{"model": "contrastive audio-text model", "dataset": "notes from a synthesiser with random patches", "train_examples": 78125, "time_shift_ms": 100, "n_mels": 64, "hop_length": 160, "input": "log_mel", "spec_augment": false, "win_length": 512, "tokenizer": "char", "vocab_size": 30, "loss": "softmax", "embed_dim": 128, "encoder_arch": "convformer", "encoder_norm": "layernorm", "encoder_norm_position": "pre", "encoder_activation": "gelu_tanh", "encoder_mlp_ratio": 2, "encoder_layer_scale_init": 0.01, "encoder_parallel_block": false, "encoder_inner_norm": false, "encoder_drop_path": 0.1, "encoder_patch_size": [4, 4], "encoder_conv_stem": true, "encoder_depths": [4, 4, 4], "encoder_widths": [96, 192, 384], "encoder_kernel_size": 3, "text_encoder_causal": false, "text_encoder_width": 320, "text_encoder_layers": 10, "text_encoder_norm": "layernorm", "text_encoder_norm_position": "post", "text_encoder_activation": "gelu", "text_encoder_mlp_ratio": 4, "text_encoder_head_dim": 16, "text_encoder_fused_qkv": true, "text_encoder_bias": "all", "text_encoder_qk_norm": false, "text_encoder_parallel_block": false, "text_encoder_inner_norm": false, "text_encoder_moe": "expert_choice", "text_encoder_num_experts": 16, "text_encoder_moe_every": 2, "text_encoder_expert_mlp_ratio": 0.25, "text_encoder_experts_per_token": 2, "text_encoder_shared_expert": false, "text_encoder_positions": "learned", "residual_init": "none", "optimizer": "soap", "beta2": 0.99, "lr": 0.00095, "beta1": 0.95, "shampoo_beta": 0.99, "eps": 1e-08, "precondition_frequency": 10, "max_precond_dim": 1024, "one_sided": false, "adamw_lr_other_params": 0.0016, "grad_clip": 0.5, "steps": 8400, "batch_size": 128, "epochs": 13.8, "lr_schedule": "wsd_sqrt", "decay_fraction": 0.3, "final_lr_fraction": 0.01, "warmup_steps": 160, "weight_decay": 0.0, "adamw_weight_decay_other_params": 0.01}
Rows from block 3 of the text encoder of a small contrastive audio-text model, named by matrix and row number. Rows with one number within an expert belong to one neuron, the router's apart. Each number is 500 + 25 x the weight over its row's rms, rounded and kept within 0 to 999. All counts start at 0. Numbers have three digits each. After the name is the row's rms in percent of the matrix's.
Before each expert's rows are labels from the 100 texts, of 14976, where the router gives the expert most weight on average: "tokens" is the input token at the peak. Only what is clearly more common there than usual is listed. The data: notes from a synthesiser with random patches. In brackets: how many of the 100.
# router: router (text_encoder.blocks.3.mlp.router.weight, 16x320, trained with AdamW), inputs 0-106
# up: expert up (text_encoder.blocks.3.mlp.up, 16x80x320), inputs 0-106
# down: expert down (text_encoder.blocks.3.mlp.down, 16x320x80, transposed), outputs 0-106

# expert 5
tokens: "h" (59); "s" (41)
router.5 099:521487508502471510474503497545471538482519519524513496541511500515489499563527457509530467543493509509482533518495485509497500479514484492536499532493520501521520484517525507534507476497455500446503505534492472514480461507508494497501541498534509501475496465484515504525482569465466509486540476505484523518471532499524498
up.7 106:494480509505510556486522460457462502543491496480513478473509484480463470467507514426481464485499525497478547556468488495484516517520509498481482502503563492507502496504516553507456505482534504520538473516472472520510531518480484541487536464497508535486504523483472493534503501485524492500489462519491511533529504506516466
down.7 091:488476458490415499526516512523487543500509470464509482482530517484530493489520506522512491493460474459530489441544536508521529504518471502516497493501485469522537503503520492510503478511467489493522497519476536510475476536441536528468485497473476530465533507479498509494505493549492508450516531521479459477510527474481528
up.8 096:485517495469491474497469508499513525567463508512496442482523495493507521488485491505473465471474467457520501553468514477494539498495464477552529487520473473503458468493524464535473468516526466527487446524505463494540474471488475511488464514490531529508501481523487469467529501466501491501471485488485462491490510524525523
down.8 095:508487503492514506475495516511484523492473507484507524503494503545538513504448432549478523553469519480523500517494569525492502463495466492522482474492493547481476508463540503496488499516525495475508492511478522500490529511506495492482529511524498515491516499520476526460496524483516542487516536470489499493503496497484481
up.9 091:492505541526537508519549451506520535487489476476469499521483493482482536493504447479493503477486490530512522516504467473481483523517469514506488479525527445520495507508523508540486509497451484523508489513477510517477461521508458514481494492522478488510493508462497495498468538491474493509475462495532518487501457492529520
down.9 092:488538540542475467472506531532497506527488498525505512477465466499466549471517512527492514562488511496515507502503544530490544508525483512541480449535501517472489507494485499453483481472492476495513508511506499522522540468508532469485468474541517526512506506491496503494546494494492511523499572509445523482462524470512487
up.10 108:513495501508494521522534545477470528537504506485518495537464518517512481539512511508502497541548458483498461496517488441487447531563538533496529514451542518471478505526541482503516515487493527495525530520517532523552481518507514523486498498530496529481486470523501518486502501496500499532497473539512487515514528487469535
down.10 104:507539522491461486483514475532527505496481504512492503510492516505521499525469524506534497466512490506522514490502474465525545562482499472548490533503502545518453483494500527500497524495526538522502508520496484483487498498480515495514484515472519449505477526531489531493463477518500504488545550553509483524499514520499518
up.11 110:499522477490513503495492507516487495490511520501509486538523498495496531503505487463473521473490483518477501542499538492549487483488534517533479481506481482536487546515499507522501495463447538527507471535447480456522491480507482516510472537483494496449476499483493522540506504501546480507457527478485533466473491451520511
down.11 103:517509470505509558446535483497515518515512523447453502467516510491488512498525497460481497498530502526475517499494484530519494522507511520419523480512509491529520481485491511519465473552530497529500510469530495492497480465492509520495545488517485502473524497484484498501463525532487555508503515482499487538469494484447507

# expert 9
tokens: "w" (87); "-" (9)
router.9 100:522510529458525522549569469502523461486543464512506472485504506450451530452473469489476509513473497515512512548473533499528519504504513488536476513494501507507546500486478486466475478529499547442495510512509451500523461513475484528464536509465496553514530535541500462505491498512467487509477485486473471504506476492501491
up.7 094:527519437479496486510540532516514543487491454489458519504528489504517497484514472476494474496513499491480479514495472462524498478480506484491545522513476544511510501510522488497484506473475500519513499488491519470497501521483480515542454493483537490474452511509508483510498513463441522497553498434489485485492492468520463
down.7 098:484489543500469527480507496506495498461458523541499533538521489492516517464490460469506502528508509514502536495511492521473463495503455516475496479493504470455486500459503524489487541498501519520470535484503459497531490545513526511479469481491486527525508465518506478464505475477519512495509520541545533502524475472461538
up.8 097:485504480536490466477515475493504486498508487496511482502470498482519471499487470494473541534470543505496516523539496498447467511514516467471513545478493536506485525493488451466499495466492540506496542447489486520461519448491537506500560533493508447457514517504498528529514482501466472491520480511539519479472504519503514
down.8 106:483532508500486463520501509484546509465530517555483487520510479512532475474516487513495490481515466573544481513540492552537562470522509507477506531508477481507563518494506486496530472525453491456494480474459470510485509545522492507504484525486511488500463476519491502504504531459523512482473550493507496504496522520516474
up.9 099:520540512508522522521532534513493458487513452533503544457537501528522502512445510475505479484518474522496493512495493471549494427508488508457540491512477505541496516537536517495514494475494473510486501503532529546495483476461544515476513520523510498510485509458501519490492505536537468502512483498497478475514514489479506
down.9 104:509516506488506478470455474465466507513445527490494476508492498492507450521515511457521481454489487528481503446508541509514534510486482495499495471518541554512483474497479523528502496470519526507500535523467467519471495498487467538542508484507506541509480535512496517515531489572472500499515508514463500512481495496507502
up.10 112:487501492514496491480507547471524510469495512502497472486473447517530511508497467458486512493519544539467484520514514467484480497460504508460506514475467510458506515503518524477521489499457541491501500507549507506482497448484473492505502532482487499490491530471509519486453484502566528511512483491476562497567518496478501
down.10 108:474501469495530495519508501491518476520512504488481487492504495508466518472516465500476528500511551522484528503497539509535463527514509523500528525482480537513498552530507496514504520502466462502435499504498495482542487484464496491502469501500482530523525466433500480513528489469497515527488488501478477463505485525511524
up.11 091:483497526538466506485539535453530503515509530484470516560515522460488505502501508522487505507516480511475500501469549518500529467453456523508483483486505498484528494524478526468490466465502501492529464505521488498496463500488498546483504532505461503463500520473535481472474503512469513485526478531554496503503478513513500
down.11 094:516508513509465509488471456500493485488467496525532516501515514499483537552489505472470449442504512482508511493482480498498471522536509499473525487495517474461539506503527475509505577479500520502524526520504486519537491500517469506515501526528474514526502504505478535508501466464449521525508472499500485536461532484528498

# expert 4
tokens: "-" (100)
router.4 090:505517483497479477488498553531482530553466511519546509488536482509526499501473537512477502537480514507513467475507504497540520499527521496510487466485467478502504478491472485467507463514536536528507474512460471515531467519468514504528516553508498504460487476509491478477510464478452537512499476534508514507503495518532525
up.0 104:483493460440513489515455493507509512508504517521544520488492477482507493495499487476482464486530459470529503472515483478503483479518504485496504484511502505534536481492490497493466542547483511533490483550538457507483501470529498493446495497505475457481482470494505516509518528535518516534486492483478510492558528545509506
down.0 101:482471498524533476511480500479496512497480469507490502476520523480483505517525492514500535496502512418515463505529503472513515501486494534503516551467465513515447485461476511555501526456503491482501513498528523498520482492501469536507531507524489501515533505527475491501517533513451502522507520485474511508481536473466512
up.1 093:494473488495523497507507465462535498442459534498517537527478522500517565516511474522506522490429507467545483515509480510501492529482455475452478541485528502538494445525528464511514490487489536464541468503487513487523532494523517452490462523506482497474519470509520445499496474521490474533510491523520487550507513445497480
down.1 091:496512499488514562473515476484488474498480539474552504511513512476436523462452502485516489514469509530535496508479523461500464481508502524473557508518488496514487514497498483536472424453496501500451504484521537495527478497468537530475477510524466511500492437497551481481516482502467505536533525447503533487521549535480473
up.2 103:480475532521533490483490498510483472504480487491537549443527511522492547486513517474504507527470477503489475493479474495518484471483483557534462487484535509525506484504537533538474490548466547452497535446455467487474483476477486539507522467503482491472483506512484542512528509498481464534474492468480522531491480519501482
down.2 102:491555528505560516485486515503517502522504468490516561531502497498480505485508465467487476471504478511497507530516527500492532509459510475490476488517495555483524477482489493520564523537524500475552501488531538471458502493540537483479486535531490516527466496486506511511568473507489497477508437486473478508539487494465463
up.3 112:526470554472495548491529510456451479483502468459516530515524488483449517484500498487540495522544490502552521510448511529503505515523471472494506519537491507506472510502527483549474532469472553509480493519500515510534480500488482517499478533516492479515528510497494504516488488489516442513521491491474506494502551487468499
down.3 106:507545539473510437508466520519478487517536517507533466496520542488488527529530466495505494468522533498513521518493519504506506486536493493550475484510464500454498503477481505463536512485510504509512507505507556462530481512496513500485476518519540501456479483539467486516466496476523480512474517514476513478477516509546484
up.4 092:484475489502499496469469537558495497499496517534529495442444512511482485478508476498512511483516460476479516527519508535504516501458485497506486517490518487511509496466541524542515528521468521492486532488516546491492537482525542485492502500488515514487485517518484527508489504507522492530450484449527514482526507526493520
down.4 104:472523508526498494479573480526476496474514468518483488519498509489479486527520485534480505499524510496459513531524416475499464486488512511522520510512510473483424516496463495486546518476490516540513498509495459488477508525470489519482456491510449533494488458515461507513480474512525509533493502473481524504475504518484497

# expert 0
tokens: "g" (100)
router.0 089:485526483509542503469466513503509509487471451522529490473492502519454514489480486518484535468513547527511453502469506503458517508498483486458490475489525486480467495546483438502544543514541523501477473493522520506485510475537510487510481507506526467539538522547479510511499474447508492482492476491519508503506539511486503
up.7 097:497521532465552507522440536517514477480489490521467525476504549482525519508535499468475489463470510515488495475476484482521508560504464523527483502538466470506493520472467534508476516527523516514504496485511503477519462481501494472512472532512468485487520520504499504480467456447478481495479520506536472485475487520479508
down.7 107:503525526512505516505457520507451539497448553506489479513539515518482481502505479527497481517511533490516518486486520523519528484510485468497506489517478520491482485477508475438450506530510502476530503545520476516488495527482499493455490479515550490512517503476501485516540551535472545459444490485477493489527504507485520
up.8 103:529497541474539483513486490513544513493493461508469461495542530493479529515525498549477456509466503503520539491497547551521524499502547508514474468504525509474545460536483494475472513458509479509502471538449476492500496494512510490483491510492484486513497497475529429504515492491486481517497434554504480435474537485505481
down.8 100:522476449469448485513459455501510542513490489476508513533457481479521551485494480487498509473503501494505502469483489497524506511514499486494473455481540493545452492503496455497495485499549491524514502430485518516450514512492506423521488502510506507436524517473503500558486496513503507511503464479483506483492504480520504
up.9 106:515531515532489510501520485537496491425498524519446496521521500483524537477472524499515482463483499527487532486492494492481486494505495463527519502502487541493528520519526512526493506469502482497496393467527542503465510452474468510455524509480517459473522540496528522505495527503482478500543519503506511481488466508487517
down.9 095:506530507492462503525511533496520472499491529492483511509519487527506513522502486505481512532454556504463489486523479472533535482542478501484522521525464481471450525506461438507497509440490490507509495486452476494499514496501517509537486484478523470488469494517549500548477526489508524484488511490450504517474462507512535
up.10 101:529505500469495540539498476458493495480511506544491504511546530532528512510490465476479505519505485523508458505487479528516489480535541455530505511527474474450548472521466535516499537503534541498463533535552550502521495496492502494484481473529516509513507433518486472527502535516452476551498493491513458467504497500478512
down.10 103:512515534482527478480471520517518478492523470475495587481501490497492490489480460496520518461523513491522527547522483421512518496462511468519473515499510516498494477525520492485535464562465512509491517495474489476506528478514500514533529507483494502487499497501501517485469538547471506511523473530504513558516546494496520
up.11 108:392520512510522472516538447480483493540493466498522495553524514515464523515495506499501537508514502496536474476478549523513498493510459458517504506502517567486531478507452484442523528519534535486490476502507528469490475475449506476503520473524517515509510483493544531519509477509491508519489482484475527502487499468506509
down.11 105:496522436555500481517450499490498492419510492475475491485473469515498465481485495528478475483505509489513483477505502502481503501534496497455477489476494497477490509483483512512498494472484490522511483526515507548485492519501434481571495518511510494544488459498485524516499498483483501501487478484466529476532507525483487